A small image classifier, trained from scratch.
Model: activation leaky_relu, depths [2, 4, 4], widths [96, 192, 384].
Training: 27100 steps, batches of 128.
Data: 197500 training examples, 17.6 epochs.
Rows from block 7, named by matrix and row number. Rows with one number belong to one channel. Each number is 500 + 50 x the weight over its row's rms, rounded and kept within 0 to 999. All counts start at 0. Numbers have three digits each. After the name is the row's rms in percent of the matrix's.
# convs0: first 3x3 conv (model.blocks.7.convs.0.weight, 384x384x3x3), inputs 204-215, a 3x3 kernel for each
# convs1: second 3x3 conv (model.blocks.7.convs.1.weight, 384x384x3x3, transposed), outputs 204-215, a 3x3 kernel for each
convs0.113 100:545448493585443543576515529551505456458480504507520450485555447484512416468530465557466476511469432475466433477421572455468489485531429481404442537386475547474530488530452535517467514478441495482497491481513397431530386410566439368565438408522432407577487451599471504525477475507442518526490549473592501403602539490465533545
convs1.113 095:477477404437517466492533528493497526446435465466426473426487491454506514490574539519504496582567546527554468501450432493451443562567533541540565482486534491503510523511420621616557573555514519495489506448481474450477497473462485450434509509452453419441454440479510508529513427429407408404440439412459490520409391487423410481
convs0.114 101:504563512475491413503517478485525481511494446431452489463476466459478405423497503467493514505499469536494530482485492509550511520460471540565444517489434476482474552542487526444452454437467521503542461441476522528524505463455484475408583600572481546476445483416519495458528488442534478488543555540464540490531531509488492507
convs1.114 104:414411492366412499455474520414384429543561514517597604468496534502527521503528541453469542521526547534531525482485514466460493456474506485444474514534567544569599518523460476524451513490475491509554437441451511487506536545535504516498565518494480493588490558600587573561576570554544571540424490492468393373499466441513455403
convs0.115 100:516408430529452479523484494440462475531524454584512492479439444521431460517471428491541541512555533448438453465456476464498441467515437508513470549519489511490479554489435481474538448523493451472459452456487484525537481563524445480514406462494431435517457475472450489511505525475513568469494543520490525520477462500517523483
convs1.115 102:467438449434424470449445490524487517493465481557511425444436466431391419440368368392339395484461507478458502531583574490531527556478428560556518548587552500538498526468410485506472452459436495433458474444447440408414466438512466428447526516499501456491480432504446409512459449505408372443473423454554598576547611574557571499
convs0.116 099:517532513449547584494576491499517504526536497494468454436539481470532460613621588538540453541539479528505460504483532579468489471498588452521505593630564572530489556517454522481403494516471505511471511467451484490547502473517450532559483500505520493477531531516493479530416410432368474585439509584579608552555486471488420452
convs1.116 103:505504489560560508499498491498468450505583526515549512500514519448470454507574597491472454531519531524552553520525472570563548515590583514471453529417449497411460474534580496560528598601569484496483530539489528569508443404443460405483493458464534521487536537478517538493504494479504432444584541512411436422400410410433477475
convs0.117 100:442424478432426426485527503495442412515478470553522507528524535577605595575672650514464448529568500444499484450492506439476524501490476462471518527532518510534509507505506534480414547480456506443416459541495564615538529496505515549526497537538555501501550586539491573569497431442461397400488485438511563512555634621386432506
convs1.117 099:528560510512569549452446506417427439455455431478456475373368423361360417500465464426478504446457522472453452500508523536536528524548525468455447510486436555479455534556509554574610509552595568596547513508466482494518497430467519510549480500542481455470500507523493493479558547562498526605496529560535530486497519461495530484
convs0.118 101:493533490531577511517477494495442538469459571484519525566558495535590494514490383458479444553482423495487477501471535487412499460487581486483480462402516535461572465484423470477459509415484491518550498529560505458483586524380573592496484511472477439524453445555534543572522557532499513524487526532519444507417392549541551548
convs1.118 101:509506529472475522541498520506458523469451444487519489533517449593593536500566583534532473525523485505496517507483441467429449408461473523484421454423449489537553500593571555623631474502500564573555470495514431434480460442426476563520475595583495502513442479517461486476410371367411448442467530497490426415493462442433347378
convs0.119 101:486519545495450498457442436507485431569566497532563541464525537528554596576539540411396473420485504462459474551541570494543503421417392433469470475546548451524494445407427590511457650552501546508448499528484498514438486466491426438445496490479532531508529489457434498487490502528472466487476452444520448428529465442430403450
convs1.119 105:513548474493522523570587576487429434498480436544516448476479478470471515506496517585586544548543496534515490459482485506487469506495527484423413543512505554565520447528574460432472530415445564597536492513483526525550529535485516502480525499465579533474512517492516547550458461453534537593496520544537519519546522494556539541
convs0.120 101:420401471469455516549571550614543441557549449518497453566433448537358437543413509452480489500485410520455406524432444482446518437483505487423419405425501465502564419479465474522511454513544579501415515468395419349406583631405535614429467497472488459369477460448465462504530511475534568527432478512545535498551520506488457509
convs1.120 097:455465500422457507416445484503577570486476445456441394506562511508542524512539525501524457556594501491499460452494555465442523472428479565509478566567501528567544467549466538578488531554535515523518563542572586576569503514569451560521452583531532543480497506486463417422502515578427439508457461490485494448419480463449474494
convs0.121 101:487445450493538539509563605458512555526491490470455500424441513525598573555573509499526454634487425545532578601532518525452518455496543558563518493454496465420467538579510549547438487446437440438419461405374494465498565588533513542542451428434487400452534488518565528521516531481461433446443452428510503563476492533481506543
convs1.121 101:427513564557565539536472411504533518510486438504486463483446433440439431468458454462477525530548503498487493528540552539560543517497467476537575546567627566530558409430511430413498490484492432430477441416459451453447467471442491500444504555525483507532476462460437399439480538582472508490490511491537529527523534549452534538
convs0.122 099:532502462409460521468514548436423488487464453603590538452454489540620566494575573516454552528500487526518553528508460470473464461362383520464482423445434493502496465472472473432424447407440444432464576489465635605509556495535547547540591623529540527497477488483532512525490501516500517535460493495493463434548605520506558505
convs1.122 096:454424477389379452439393480519484428391427476419373426508525518553584605584605603450550544518542523479424402507530439461515518470529586411449508525513583501548571524550494517529509528543493493514512521556524494493545428463507459458523472417446568560570511522533513472459453477522526505575439468545455496501456474484531554521
convs0.123 100:484527512566527559558538514476477492498446471461438451450481522442558555488503530465437486480521493492467473510498468426452427412443431512515545507520510568559557560529453541524456463499525487387360508492432473518517471538583510517518509503488481427477485385446523436481426467487525529463552593546572513473559577500558555515
convs1.123 102:438489485442460456519498467561585604532584602532570556557601560590625566546580523515502530454436492494510536458442460481451470475454475418414433402375405473457434588483420599485463553470445422396349446460491477509502512500464523528490555527443502529568495450458511498466579553539524491530496419432474459497489452477539503523
convs0.124 101:473438524554454517481521542586522504481468558484485481573558545614551476590541430620602508503500572458502512452412477407467485419478483539514499494417451511425433465417530478391480498430472561523602546471498589548508492360455592447388600520482518455487517506525536491479457499537467487557536477508458484445472498442543548508
convs1.124 099:476542499546552510559592528509513488541569524498590547455473482472418421455384403450455495497515494595609553493456498522535521518513504540492483570492539574503562528531466552591514501525491550540496547587555475504525389425429372383435381376417507442462533431411602503417485468531419404463448416467450491456481451448561551458
convs0.125 100:527536517477426457426396474413450456532551427551479369558564536532482509526554587554495468528488441553498474512373404555526509572601511555542428515513471461460454512547559557465423511385510527520481495549533410482430595470419617517464514495519512452386464448424409473515431424452435460423486496466479467494475413476467448461
convs1.125 098:529510511496480543508496571390370409512554595514582622463494508455442424548479506549514487492443507489531579497456413491454441452449417420443470440492494491552553490623599447571601496471432575537457535563510474528538564473401519515474443425451493438477498442451510511526487428473542473451555530562466492434475466478542513501
convs0.126 100:612514511476440473397397400518516572467454469558535518515466445453495497528525529505441464507503497484460462504516495428462508380461541462452427427413430527520524459451481614564504575530447479419418422422443482451406554555513432463549466486506539485481378495515439540573515550508459502496537517499449453503581577548553547510
convs1.126 100:464430460440415463479425449481503484553565541520536500532572518535553519531521517615522489591541526535532538501525532462522551441464544494509476508504483456495517527564554520517526493511552503471436494506515533584620535533527493505544517536569551537544511530547500474502552533545546562569494507550483474505444462473457507532
convs0.127 100:557633555503478540478368452470509522567497439558474474396427374504524495522550537513490439500532513448492561489465536507465519469389464501522471455434459414409469467491571473492531499448402498564548394445480473506494472522515487514516501475455558592511531515522418442535523528520482446441509416432586576574478482419431443485
convs1.127 099:468408451547446439515453438490518521550546542535540532479514476552568550572562546542554549549559484516479441494457464530511536553536528410359428418292311522387383515506482502474470474405414499520499446453456497519501484477518538572558526534491513495485567540487548528504571548564524488517507502544429393432503469476592546514
convs0.128 102:557488421480464470461479481542545575462477518486437501483496478525538516531558526548531532497491504453397483551533493564506416561559458457408455399389450443475421471441396622532407560479420538522511524505425476440359547469474453324395489437423470481443497518496541572534424424409469424411555557513495472525481556508468499472
convs1.128 101:481430420545533520490484524491503521496451481543474459523549541554588589604603591456504481529569553498562545490525527516520547538472500500499564498508573524531578486466491476515567507548575552535561547528516546539530534526545479456457453421424481509526491503551492504502511525558524568581469499514496471482573572533580570516
convs0.129 100:492478492582559475520528516358393481377453488458409498482406422505517462535509466548504544435419535468473559511513505503537550539512475479482512501548525498520517499458497496472430525467439573557493514532527488582545531523484592465447558534489494493530436468470449500533574503435609519433631553487442618584412624614408496535
convs1.129 104:475471447454493466494542429557574555514572568490551536538561550506528540507536553550535502517497471546509432465430415442380379478425437481449432494456453511517458490468458518485506493503500531519473500511548529580568467540493444477493487472463537530508542526503558488425455540524452550530416463463499496468496530517511581499
convs0.130 099:537515539515566498457464502418383411464509486535575469453433488448424418514517529543522517479418407446455465385410409570543458538569583530526507518521557430438462398440470490489443501470470493448470498510536418458508565535515486462517523520626527529559497505466476458428539548491448404459477482595441529509498579513568642515
convs1.130 100:470514460513552489554553525493544504528558525509521521508520526591639623600633619527502501476451406498472410438477508475506556496452457527484508535514546516479484532478420443419455494500483519487447547537517517509465530526495425462473428479516490520537561512459463439399546539563571633635528589600422464470549553546500501516
convs0.131 101:523545508438478505418421478473499512479477448467526529403459514438546592459478496443470450436455428502501489496435478507477445504476419487542534496527524442443437428431508471445507581574561551511508488496473509547542581528534578566554533509522571493522483458466461492481564509478567528480492509491478500486604628584478455461
convs1.131 097:491511520521540549590558525498526558432408427496447454497468488429393462505462493449499500499516514491510472504475441503528470512536518520519535541527512513515515547525480509450419521459425617620579525518472534538505489452477444473490438467530466511512452504515466483475500503508531551595508523573488537530426502519426486480
convs0.132 101:402495508469581529435439434493456494517512529442524528434527514519539472414434421555530445571545510452463530502561508584565413502449414439522537587629491527543483493444502464475523500529499467487481526491487438434504438472485406479483446480525498495444527554440463432490412451436497452447496492500548563525519494415575492451
convs1.132 098:534585530469563546467512549427410451463449455426461473394431501416374398428388364535536530433478501468389415494507484455452461526500489544539531474450449499489471462468510472515535481560590500508524467488483489479503480511474496526467450439447529494420485463504434467502518521516484467525472464466472446475426366345495438399
convs0.133 100:401451461481524479494516447473435425477415396475469469406487527492536511394395421617499403588466368481522543499496458511526456534485454405426439507554479434543445498452507487464496504560523443473492567528437598474485426427452438418435536508504453471436487491424503472444514438450469481565533536576414517514496600508425487512
convs1.133 098:516542540532573567528585583469514548461542601464450508539595610538578612479531560521551553488506537506512512508500457520492464562580573424509558488584628470519552584547420561465355539444369454481544465487529527562600499487518525506502543479456473547548514557513491497437511529503543511533509489496435507535540597598496551568
convs0.134 100:485485535489428459528468500373473529430476496504503450515518479565445376625597572539494477527469494546454445493424396522499498548589524433496454530567506480503403552547464547491407508465412462452450494474404480514460589568527597536444517404401448510503509456432476425475517516443452410380433372393466467450543534563522415487
convs1.134 101:500485510439468517427471511461473460546499527547535512527494492476470478527478515504442490475529571491540509570503462536564521554615558592522556541533583472516530539558473482547595515474509613594549612591550519496451478468463520503552499546561486497460437457448484528499497531579505522574579595620480560532514585597550642625
convs0.135 102:463479457552537474502425426477516581484534561470430496491544516563533461537483487512540406567604464539535463513535367492484410490435436458401525475458545442429545459419454477523543475477449444434462444524515462488479514561494496565474471476458508444512525417472535510534470459500477459476456446463495573548483545500471562481
convs1.135 104:428495479475551531506515528509514497562528476573567510458492572505494521519527555464495496530573507583576508529502526489480517481432477535464405522477441563551530559459463503450446494512428551566564563605571596578509461575541494559509579579567530553523541524521545513530522529520490480517469487527504463440472447471554496509
convs0.136 101:554532454531513407486504407517472499563514462519534391516551556557573497484509495482458448538488444504452494527404378478447461567479501484416413538499463521533514489516487515599468409516506464483426522590532403569594503511498487549511451425449483521494445515536411435507555467354582467388636569501470516520510493472531502457
convs1.136 100:511524513498531491563554556434456556443458502485525542500514526454474488479460465422485457461514539532512483501501485468508526463511554481482502498464458473490515487548463578598563561476480537531481563535459517495467501464468561561518537546521507494445484503552533489448589575546448490543482532553490449476459444482421414477
convs0.137 100:484459542482399509600442495450495521487536467469524450421423392345484458445460444550585501602549543470420481473507572448478535403448450430451474457504549530474469534561509530579513492518522521527529508487511498422477508458464513474489543484512455445555508510546501467452572473507552497512538537558555546550440509581502472613
convs1.137 097:437455487384449489416435480465544541531602589514561592449474480495496456501491461569558525568590577509490510452478487351387372392371386557593579541554565522499511551517454542520450478495453570563536485465476472457486473501451444457445432464529499498525517490536569461449504494464443466475448471488371494518343408458406403433
convs0.138 101:503468510507491531495515548543531545438454511522581637533404379582499422491443437488497548434481547603605586501382372508413401506492485558474493479512491402462460480475473463435449489491462486467520560483522540413576508480567511479566426478580653541512584430492478510614538461462477499496467518539501527379511507414484469435
convs1.138 104:472457387479440402469476444505517540510488552541491575423455474455545553506595566603584521573592537511539483462485470394412491403416483517491524525515556557538517504483456518501552529528545501428418564476461557529493565531492557549520522563554506460440488457438477471457433460450441440493443481537478425479474505576500537590
convs0.139 100:444471454481433445483486468426451459387411443401415489417449471463458479474466525492568548480578534422394402489441450462391439477382451542499412508443442511466417369440555342455564414495574453451447477441423432487532521478450539432387530488454467501470463450454485461454558599521537531446403418372495482579506398419546450421
convs1.139 103:504489522436380452441423477560526549566558522525551501530520571526483557484416484495504467530621535450552527468513541504543555537595594437485467424503526398500523553495469548452389525421410409484518442467469423460450431412480465450517511454472574511455494501512464478568415456493506462440581549524416433470425485515580589569
convs0.140 099:471550539527541520502505553435473518524473426630571480556548472571587557466439488577547463501537530456422454381381511438355414492469461500495440378371423494497554477436472489467515505526537533497467555640545434496463541580541501510499535529563557564496517533519519520583430457443438398405569572539512509521467446505563510490
convs1.140 102:491493484428433502407420507495504471482508464467494516426442471477476495426424411526532534456470445485471497480533540530527489442506506494455442447452436566550532439457474471547566480589622485465488544581541587622561486461498486471454487480485515511525501465495487432451523454467519460508429392425373419441567599569534530494
convs0.141 099:487531569503512515412479520507493488437443497561517550440461479595496413446452409622581496509418388491412506512542535483478485547575492457473442468507513463506514475466474532505499505435499544542528480496516450459500488470538438353368502466438467475533456459507528505516490512536469485444381496451403443517527570522504505485
convs1.141 099:466440486507469492497487489549611625423426453476440440491529522548594563549559514547516505548502488565560562462440491539526535437464474528557541459455444484432468499379455580515543511501535470481503554510536481483454454467548538510503503485477522550574497509473489456447497463501540505506509462466489448402521534528531535506
convs0.142 100:486439489489448451483485493401397462492546534530508474634555504570536476602546446587562446539489452489417405438553539441460475477430443515447499427480524526497501472405478515499495468515542423411432467438452512504541517487519463497542482412457498404447544546532483499482463479490416464482467515481457437443497495509477470495
convs1.142 101:499510513468533552518512560442426482399351401479422462467408418496433479532474509435413468476496555526558564505530535551602582505531514495489546534497493489496538496554509490585543512528467500503550523485495469437448476478490500471474523511519503503542426399428481469494408396425439469480472489490474551540535580577478522610
convs0.143 102:454518529448505582455437464430447451413458498461488651482550557502550573486466500446614572410583603377455568460485484518552450534502401532508407416537468480488447497503465504507547497480515461466453547559562471508453395490480463439502591448398451510473452533555551517530462456461496551516499512464523511540489578557379509502
convs1.143 107:443451476520529449544548506447500532422470543482437489440482528483483517515486532505408459570483474527497490544536497520517513479488522534528587492470550451452560588508511519500541483497568513419469527473453441429459472541558491509517493524489508410476525466460498480509515557456548624571529588563530491493579531531566555557
convs0.144 100:439464453463458509462503477471489492497472481467481474535479481523512488551553554522525479433539547390409548434402470435387540511475496522481480492476504559531497501534512530476505519435443500533530509490521452483558442396431479436451575510502451442428405446525447395476483426474492439474570462431494507549570474511545508421
convs1.144 105:473463442451475455411464462548570504542558540550574513499515499480497525503493484485462437455509465542567536457478472464455455482464435519535525520472495568527514532474500550522564504534565532548481541623566491617609521520562475472569465464512521511557528556527465495485504484525457455460515470486440445419453471442496495493
convs0.145 100:543486385559582469492502389485517551490476490564490417447497537408433415467464441464436497453375404514443496459469521494430514514429461453374500472444508505428506498505420490494530529438531449375365496486418450515424532479537425446466458491520509509499546518512501498474446410435441466497487487486507493436470511515480464463
convs1.145 097:490444446435436449475487448518460471530482475555511491491541558525554564558569572534507522579468508514422416581564530504487491502485465428379437446387409470446448544541534569543481575510425557554569564553534482429423499543516522501450454435370483483522422418470426393410521490478469476467557526475523481531462464502466471461
convs0.146 100:512534511496482518547471516572594538551574513454471482507473486593567462489519483493454520466430473476466527586492452501509490514486474543548523483502523427461436498516543464430522542427496538576601432498593443446536463513558517483539490495553470497521501492512477454482460483555504445474588524471529517455500480438525510496
convs1.146 096:457425456474492506456508538489460450461443433476472434524478507528465483504475473415466494541488464536504449482477420470478415442414386461492535497552543437453474545485458505532482495522454529504469555536496590614571515551511460414423429421447552517492516514472432473467578550464493482481430451484480433448456360390433384371
convs0.147 099:503551553510528552473431440495491510475542524485478455388484486411439451534536553491439469484444434515479493487537557529483509538414492566585562537529528525476484422440452484418381498511423569488446562581505430451439579481465537478472496456477486523499470512465453467484538474412589527512468533502484527429584657544426490433
convs1.147 100:547495523443475472533518513485489450540562563502536569493470533513478473520473456494466470468464485485497495534472429481494466491461416464465502485468515582591525548537462449502459462534506492501536464418413487444474454556543506545533473494529504548595494583602536604576489542486533630566512596546487482488577536515561531536
convs0.148 100:478438484524555470567569448488482534567517479523502493461484531531560575525582581420480483477482448408441412561497508563546515527454430516506519494415465493444501554406532418395530430444487493525436456509425495518530373467503388448487501458461379391380493512483485496428519522537509444485578497517409426517462483456485538465
convs1.148 094:509465465505458464531484492430426479440443466518520478487437482479428431531448465491460502511530515500512539562543546570507494501420416438417431472461455501475511527458452515513459448529465491466451529515498488536542559532527536436367530471497520467522564479465514455480498500515513415385539444402546500501493451455549508471
convs0.149 100:470485454461474460512486510537566495569499434523472418475428433594495447574523534481506528444437467385398469517474507547484505552475464529531443497527420496526492494529528465468498452405454543502417487577545462540511502553504455518513459489534501520453550547484500522474488479554398458567513528546506567550505500518446475507
convs1.149 094:523507487557517493499498501551517476515477442518530541533521507520480447535449440454492530495541546475497468503523497497497451487473421463504520509602595483535562502539529489559516481547451512473472545501484511546543548546531467392309447455438504477437489500472484495512546548499510465430521412399510495548487405408495470452
convs0.150 101:475512491461509524497445455492503468443490519462482579573582518476505474445456441543541471459398487585563547495473496578531490522517482547616557540542523540495518508563592472470589559519516594640568447439493515449490498528487521561567470502479486489498442446445442414439582616563529609533429432387546544539507457475491480522
convs1.150 101:463450488497523483481532522476514512507580615419457519627626574578541519529488465536486508481464432435423384442396390424433469482493527487464464536548489447419444568553524497418393439362421497513484512500485489484490469504514529591536498594525482459436508501486521518544517526496550526518523515544390433419414435459438436479
convs0.151 098:470574591462607574482604521634634573581587488529531447489436450486418467533489497493442461527475433507530414510448522566426459568454385495569542439573575475500560478479495443460490474527544446442447457469455489473484444466476408460509417517593492550500525559467543525474462448497434427461489490484509487496546502543557470530
convs1.151 100:502458491526477501534503487431457489434429467502476502516505451428440424468500538475484427523500466472476486479457430422408386478463445510508460512488495501494517518523513463560562482542518472526532481513496442444376513490429499503472503494525455491463418483435449480423470433435386328345390371404484493478469470449480492477
convs0.152 101:458570529418508524399362459451451501456403443482461429540460465493484529532573591523439479507505525555566497482465434443458478464466447464490467547559510536523455459525535533495457545441420545554514463464461552505523522611654513617640463487524513476491481450477433463472475495498420468496481482477522425451530490480560531473
convs1.152 095:541539500567571528483493528447431381481450381516489443535484498516498500565503476527413432486409429499467496509489553482514511439466472511518516505506475474475467563530463529510477517458451439434407537527495538545522575540448600567472560610530535501423538543481496522541502537580535519535536487495500478492448440458470443410
convs0.153 100:460510552465502437398426441504427407508519454464522526522461501529544503445568602441411450518534500506535584550604540443511502430316354435428544532593509433494488469399498523406457539481452509555554477400441533526516453461426531585516534628595436454505499514481533555546481511551498518563508530500437416404574665548474527505
convs1.153 097:450444455429465451515495479445495521482461537452421512524500500474491518501508529386429447367431467524525456478476430474551529511536531373429497452428464442404448504483507451467527492542626537535518518541491440465521486491468456484519416366443499502535499479488493460473473453448483485490450511516573612577515513451579612564
convs0.154 099:537481479524488474499473487436448398457488509605599580505492383532491445540514468490392536491373536492412518482383483473397490502473498511554472546581528568577506491510517530528578573551571495452462437406496486414505509489573512494579483457511462483483445444528412458555497497465539499462426466464478464546482454520554462463
convs1.154 108:481464426492504438523541510531519514530525536558507512485408399453434465485450468477554514510616545543574494417438503457474507539528515484549500547624569541590546456479421457491403463502431493501460507493501503499506500530476522544484479495433450424469461448466504499505490526519510579587455487496483524572463519553452526558
convs0.155 099:495491488418509496456467424460403384520519455520526494493447470522502529454397453581560431572477464472477565562573516564513493524467552510458403531565520514538481471439523454457537560517509497526523398461428531558532493472450474552563526530535461449429475535535521538550493478460555499424513520515511494554524490498435462433
convs1.155 103:537507485500514515476521520422433405485533538373461479392394454470473503550568570573566487475453394490416355479443447456441474510531539541550471519536490506503481549541458527545503490427426443501484495508476517558548422413429430548511396460436574536466564559555544543530431416461436454533507533606402411448409436444507545557
convs0.156 101:445401421443445462520517545576611588530490467550472398452430505525511501529517514484519493522538508510512479502459417459455405484487443512536517490470415565561562536552441481498488443427497560451427517453460394457487453492482435514509452480511421428418424472404483482451423508531385398402480467481493481462480472476508498497
convs1.156 096:544542535549531540577568554476506501563537487589566520496467490500502527560614605500541510603608553593606550563573561565513498597568547559492411570529455598560512565562515526525491540539497491516517560567548560560540519517508557530481571569497526536461571585463574587481459478515495457483514463497490480506528506495481494507
convs0.157 100:501495478532497410550545496466507471413407371549532461442448480467457458532485466487531539491490465506454447458427489509505496503468480429405412525521500634594525426380459491484521572582512409397419531475454495486465538470471557539478514506475427420456444389423560524515487477442489503492459456502547506511506479458519586531
convs1.157 101:475494566410432499469418494447485469569653657537624579496539510574615597548572576436410493506459447441460443498563570502517514545535496539502458491475444468448397491429483361300429457381392402423465484508544469512494516467474534528557502511508558555566474486531424412483548500538600543528567524507431443401455447414535508476
convs0.158 099:491447414506500515471466453546492458537499448504384328443434470479472483521543477623583539495517444424430419511471431451538527464480487451466503467497572519564590533507532566520468485486439512544538471497521465517582497496541505512567457512539514499534526538554450473469553527512534541536560597553493469492542568490511540451
convs1.158 105:516519435500557497501549541516582567509570566470523533525561561538545541521520514519487486459409489510546571477442417531498491434409436423400480435431469445458494458497579428546623456530535544576536537574571504547513546514502532483522534528515483496496498517491513528486570527543534558529486477497447397400504459450552528537
convs0.159 101:513517477493422414438424549589564497578476465439396509402410347490494402513527467515467495549544511466515556472505517475477481453465506401433480461399409530492464552584524575528444554453394471509529460433461549538437399365417429395481540455528538514444459448462481477542439503521426422497524505527499500507524531467532540540
convs1.159 105:547544581527483517480438451472506538463514522524562554509557515599646573673707622555568564594597521518487454468497544494478505586548554465385447460417488487435482558560570516516576473459525462557568472519517523510454495479509524476497576553490540526550502500490455399383563529502455418462481461510419421506478464508515488522
convs0.160 100:469433432447423453478489503449558541460465449548520480451398422507541524516537515433410490538549534537561495520488553409444517334390538524481481521522520522541528461466491532497444511475487478511519403429464508620595463475460439506492459494446568460471411409485406419483510532436432431404447460477529481450451495540523558540
convs1.160 096:497517481515533490505529513573599550534586578498503555566590492610599498505479447540470509444344494446434509432410477453464492493518537438394448491481497493503518542450443538400363495382440474488542447463523509482520541523500530520503466470457537517527459464501406450498495468490545564565506555519536556546500489517524564619
convs0.161 099:518524526480542530513516465529520529526525474475464460516528529543577521490442454519518448566529449503502487466484449464500569496470512378383450481475429562574526480471491576529476473448437506513515481508533500467488502489472457476456544572525448500501481494473584567564425414396450501495458523524512582556502492505460405424
convs1.161 100:492435462498506499446461484512573586493543581516517513534534515547557531582573529536443460581515532512465487522506514445440494454451482458477495451419486505470515549503471573535514551529491548538523523469449453439461523537518570542548504514502595583598553542550480476452565551547559521523443403404470518515496516508446494512
convs0.162 100:538534502447433517432451500527505508462437446512450472561526519487525534456494509526514515459500488422493466429471486489491426490484433500455384415425495450490505391479522387459535487549574441442402463490504436443467478523513480512536409486491456448454524545532497544522543568488514583536456449475389446506524518507433416426
convs1.162 101:524504509500530532495519543506530526496478491523465467493514516549573508581552437398401402488427406461400404458414424475502499503530556362342386455469481470470491503506407581534455573555525542529445532526491429458487484486543584539482618566469541606551547589552569594568466502518548542537516498509485437444469469483579613604
convs0.163 099:469556549633572483593600521499450468462508541490477480433410441457524511447513521518504506462498432501470439494511490466469457466456443498427447541538482503509436448437467521464382465456433455449465415393448452487547519514598551520452484484507491441457479449433480459476492549533501532432529572532534492460476566580487549566
convs1.163 102:463439443448493478534578570586599582504531561482525550520591540605635564499540506598595563566570547536572540441458415416397438464472542495477551502537596437531594561482503597532533533495472527514534491506526522537540476541515518549513536538494478490524483424483518450462473495493458486473515519512459472513421465532434465502
convs0.164 098:448423454472435455496506520595602522505603613409440555591512436584577523558554535530513505556398375595465427553479515491528439574557557508557520443532544527502517598527389553609456533560514514551557461466522562492477480412445561390398618599461541568605486475489540479486507482437546552512583589552475487484483522511439510537
convs1.164 098:474508537527499533529537538423412458331350411383380428537549512503528495478469452477512524434459442458480477461427415509546509458486489446465479420439438395428414441469545489486562438486542456526602446450524511496460482533536460412487478415479452468571441485526406450496449434451460470446474522546496528532461510527481474422
convs0.165 100:465511548450533554383463520514497509559448386571559577525420465577411445514448401459464442551479470552490461541492385559583386522571478554589531530560561458469455511518531509509482501521521505423357548631500485618541446517554384513572545471466575579530488537562544506515435495526474471427614553458413486517575612542481609543
convs1.165 100:388427434444454480480489527460448476399406410444404424460510493551533523582565558467479501463496491539534537555502533484448478454438459446379452498434406550506456426505436478563608537505620530499495572550518518489449427477565413420491483478510453459444505455483518524452458505501433467513511525548520458446610529505527511539
convs0.166 100:532543497516484442527457505513511503502462461487521556599550416542468431429402398580512448478396491389418507520511507468473461496542525454467488476476478518524505500522545556559499648543400604625598501513495492465474512482466537527549561587558564565547521460423438485530585581532516508467479454473461463485427493541512473477
convs1.166 099:502566544481503522492518507594561471479435439473368391497505477534518508505450462439452463452489467479472422391409440442451476499484501499465461490445428499450450469447469475471494554532519492506454524488479510498478548508468511522499446468490460470409417416402481485506472540543521571612513510569531530497470485449444463448
convs0.167 101:577542574608509514552478442526492530516519558421438494583619593595529541531489492528492484573483549503460513451472542420443534406453540461511476454500543456508505478513492445540497508524493492499480426470463520513438491556500408582574491542569415471484432458545504500533405444504338455502436477503535512484477515487512509490
convs1.167 096:461542553560597586557585570416480531407458553454467513382413448374409454397402423523477481559469511540482502520523510526529538476493466533583531497542502453475491596568572533524569467492456593598573584585536536578528499532466552617505518594521502488515518516531550582551532490403528520456522524463522553566549553584521556548
convs0.168 100:516426499501427480539469494475431491494431501539485471466442436427537548420469502438547495492528531533432437492409496515478477538495450441447481366431473393397472514495517485468514522522523491521547498475409564545396477500464437484428444478492560465450486416424493433438593568490497477397517422453526528549533479506485493509
convs1.168 099:496505530496514466512453450488504494526514481518491461499467460488473432430440489506495460484425459485460449436425458374384430448445491588594550619598535516544518581531419535440315499403352445444439519496440493504479487530559440475526446489509473489544469473495473507484522502544513466493510489466523530482445456470424382475
convs0.169 100:463454447445449515527523579421377460398454503399490477492535556442455527480498521558510476513389465440451549538494541530404532461413550493462466500516511452526566513586599572577439636571400546614627464450520491464464583474485514467543540561636476497410397455449326472498546586541502535506511478502448467469491433434541452452
convs1.169 105:532569471533539459500475422575595571617555557624554495551539472463471463516497475501535491498509489522530504360395429452452509551517546474448444423437454446503544358494468378467526511514523465447433494438448554544546562535479528513430479482487507502450513512489550543534403434423443462480498476512495498511447477506516565573
convs0.170 099:598552496480475462424451432493513508513550537511578519490463476419451471491517478534505505501459488476475475538446527508498633475479560539544443434486463382394417549476514626556514529552534516441491457394463419417496523474439500536502485511529468471510419543563485566556585605575550541562523482497425406454459438533494396484
convs1.170 103:456388393550482447515510519492476461494473432506494488453473470427424463479491532485510526425511577549530553410487505374518564481543558411455432464490518464499563418490516471535482537513414528514482547551539476462517512535557451478515393418484482431447497431500494439473376398429327378469416491516446507549396429487508548562
convs0.171 100:513534510454503505389398458473451508522532504548562542477491456608616555429454501446449457455545552432459484510519510499465438488499461510449487476459451445402419518483465516497524497528472556585476472516506381429446516516520465469480579561554490523446436482457466448461483387362547475393548551482522572598487451509526496497
convs1.171 099:560565482544546454533561514449439470472450436545548489459519497456504539495518539587615553545530466578530501414422433453452485511448476505467531494392417574461413481481471460485470534497512568547510521531504560550538478495530487471468491475481569518521510468447419441474558534496501505534468441490492482494485472508486481542
convs0.172 099:449461442552546527517564492452473494505540505461504467428434436455451447545527518455471450456581582389511504446490536384508497427462478423422485530555483517539468589450398558408423453404455495480444503439462470475552496555552464421494452391429497435355562536526523529550402520533455393432468509470529526536479469460481406417
convs1.172 104:493503509517558543460462478445475449516569526510564578506438454495434458420386401494526541552472519477508541538566562480471470521457430483479496524524529482543515552506509560458450500403440436476488339382444478421463465395418514500525592607593509482476449480495537522494523529508511504468546562472517513507440450423469510525
convs0.173 099:505504422566538415542491490445470439493534521578486488518541559508584573540557463532499488442380505406521536423437617421413556481474495480418418509444431517498470455597570531554461480412474492515453543539471481477427505453481483528521486483475456503505428515502505517498477476524431484538413498493486454512451480517508494467
convs1.173 103:446533581489541554525561537484531536437435442426424388506450454505506495476415422561605582494545532477562517461509567449520538448526494503499509474499568456432514451480536415502527474509591519456414477447408465485482513510557458490472467447440484564572465494523454471487500480505427438440401448378403439431443438445517548489